Weights of a small image classifier.
Model: 9.45M parameters, 32-pixel images, arch vgg, depths [3, 6, 6].
Training: soap at rate 0.0036, 9100 steps, batches of 512.
Rows from block 4 of a small image classifier, named by matrix and row number. Each number is 128 + 24 x the weight over its row's rms, rounded and kept within 0 to 255. All counts start at 0. Numbers have three digits each.
After each channel's rows are labels from the 100 images, of 14848, where the channel reaches its highest value: "top examples" is what is common among them. Only what is clearly more common there than usual is listed. The data: simulated telescope pictures of galaxies. In brackets: how many of the 100.
# conv: 3x3 conv (model.blocks.4.conv.weight, 192x192x3x3, each kernel summed), inputs 64-127

conv.17:118101114092131081145086105137163134111141121129121132113135104169133088138125092111145099141140117123115122095171120126079151133111123089126105137140131099094129092108117120156080148159102128
top examples: ring galaxy (94); small (62)

conv.127:114148121142150065113103146127092134130159152116114112165149113138131117106136109101133092126124117100117109126141105122118144106103116110093110107126124101103147116041107157129119132106153117
top examples: ring galaxy (100)

conv.82:132129138120128131150133123049154106085125160131133141133115118100104116153090114080104101153120174087108096108120152153147138140131153133096123116137119107131140145103086101134123128122187161
top examples: many-armed spiral (100); winding: anticlockwise outward (51); winding: clockwise outward (49)

conv.167:122147118131103152153113116115115108172083131106148132102115184108106116175101127133140142132113126114141131108095119106163139105133114132110119125148114117114135206076144118088096116131139172
top examples: two-armed spiral (70); winding: clockwise outward (38); winding: anticlockwise outward (32); round elliptical (25)

conv.68:113155127133119171107150104132195130114106164121112122129098145109113160120126098143112113153120119109081107135108189158146113150138106072140123112169127090108132131147131152143119232089098120
top examples: ring galaxy (100)

conv.56:115137121061115087091105117089159113159104109155160127092097124141182127138098102107158154120119174107118127127111141125110125142147120119138157183129112109144112090106113137148106141111123117
top examples: many-armed spiral (98); winding: anticlockwise outward (98)

conv.158:131159105132140094122130130132171145137158130164137117123095130112146100086135121128137078133122114138082110148154124129110125145083167119108122107102126120124162118071115141162157122094121164
top examples: ring galaxy (100)

conv.86:145144126154099166072117125115101132126114148176100149088093086109116067123160129131133155131134123129141103145119103099125114136119117194119116126143108131154154086100150115073106116116156128
top examples: many-armed spiral (83); winding: clockwise outward (55); winding: anticlockwise outward (42)

conv.54:131105105125128134141102099091158156132091109153108134089150113104120132154100124148126155147096137104073114099180182148079122135143111094140112122122130098108094136106110140130099119168102092
top examples: lensed arc (82)

conv.94:119110126123159128164151089107154125146100133151122119109113118102137103137142126120131129099132131086140119151136161137150135082161172132145082137183108125151120160129124127129103103122196190
top examples: many-armed spiral (100); winding: anticlockwise outward (58); winding: clockwise outward (42)

conv.77:117139128147119153095121114133149087133149139126101113082126143140099120120111118092123179139104094112114112107142145144120161126142131135122112091137114112084143092127129142175137153092120140
top examples: two-armed spiral (100); winding: anticlockwise outward (51); winding: clockwise outward (49); tilted (44)

conv.133:141067137104108129136194127151139129094115108088115134102104110142108102108135111122131151137197135115116136149071145120100125131139099151125127102168122171149094153132067096133088154071111130
top examples: many-armed spiral (100); winding: clockwise outward (62); winding: anticlockwise outward (38)

conv.191:126165142118141097126154132128098139134125180158120142157124153111140127121095100085141156134119085158125126094133120113097139104128114158104154110148146132118163116117124164131138107085115155
top examples: two-armed spiral (100); winding: clockwise outward (60); winding: anticlockwise outward (40)

conv.45:153139153150113113113126133120161133116101118139124110137102132104114110172099121130093134185077144133100125108143141119095133122127093100098117130107120105104086128129137120145116189180105127
top examples: ring galaxy (100)

conv.168:154123117118111128128134125101120160101135141121151160083126104148136126126136119051110072100119155114132120123123128119134164135096152150130134091075098110118143113109121151123102087098106159
top examples: barred spiral (100); winding: anticlockwise outward (73); tilted (65)

conv.148:108128153110105109121102154078144108105124113100137097118103130109133151111165129142129127116142087127145126150123127128118132146110091140122143134125152104115142113157161148121137151143127135
top examples: ring galaxy (76); tilted (65)

conv.93:118121116088121133099116144171162116136130113119128126113112100119110145105105090109142142163110113094135150085110134148137126114097136151134125164117148118104136096113123137127115138122115144
top examples: barred spiral (56); tilted (50); winding: clockwise outward (42); winding: anticlockwise outward (41)

conv.24:139157133126083125115179081147148100142183131128186109099162112113167123150114142111100131100109166126111145136104117131091123159105147113150143114133101116134144074099166125139122106112095104
top examples: many-armed spiral (100); winding: anticlockwise outward (70)

conv.96:134148119104129161097116147035121096150139083152151173125067130137102178105113090126136122103147125112129146109137147163157116115131154107136182157135145124114155134134142144135148150114141165
top examples: flattened elliptical (100)

conv.107:126159104155138149095108110158122129142167142131116121092104149127141147134138082134139114161103106110079089123134145156132142127137107163131130123110151118112146119177097168146111160134118077
top examples: ring galaxy (100)

conv.43:128108088093111137123086107139110158121101112161132105125108146135146165139123106125112148128131134127121137144106146145117125105111185135155160120158153121072101095118123121101089180169134130
top examples: lensed arc (64); round elliptical (27)

conv.98:122126125096126137136114117177105111187140099169117148109121132129104135144120149161133117178149114101121140158157115186132098127117123162141085139087120114110147147113119171111133110118133133
top examples: lensed arc (100)

conv.171:146159146130164078139172157136126130138137123129152179142065097160097139122137175108143145092119184131154140155129137099135155115117118128131109129169116139145125159109134134134117089149129141
top examples: barred spiral (100); winding: anticlockwise outward (91)

conv.102:083095113099112143103146124077137145088122138137115164103090110139150168090094117132158144081140165111118148085104117154159101135110135129128152178163099130121109105122093099135113138107089122
top examples: flattened elliptical (100)

conv.49:120142148133150116151124090100133084136148133091104129109104109104079135135121109122136097120100085108085106117093173153142133160139095096124133109126152152070094168133116101111137132147152136
top examples: irregular (67); barred spiral (30)

conv.138:113114118113134158082153094070114111117092136095136124164149138108100106147103133116142149125133133117156133102109132088142114121114098116144125099105072136147109166107137110127152082100113120
top examples: star cluster (100)

conv.72:085133134144119097107135139120152133153142082108101122105135142136124126120083147106109141117136115097130146125117146143115107112111161173097099119150136156087113151107117148137109195080120125
top examples: lensed arc (100)

conv.184:148136138140118140114142095116163108128172175175183108131152144139120108162126147157113090109133155147156130128104124142118117135162127154110138133130094135122118114104107168126158128100169159
top examples: many-armed spiral (100); winding: anticlockwise outward (56); winding: clockwise outward (44)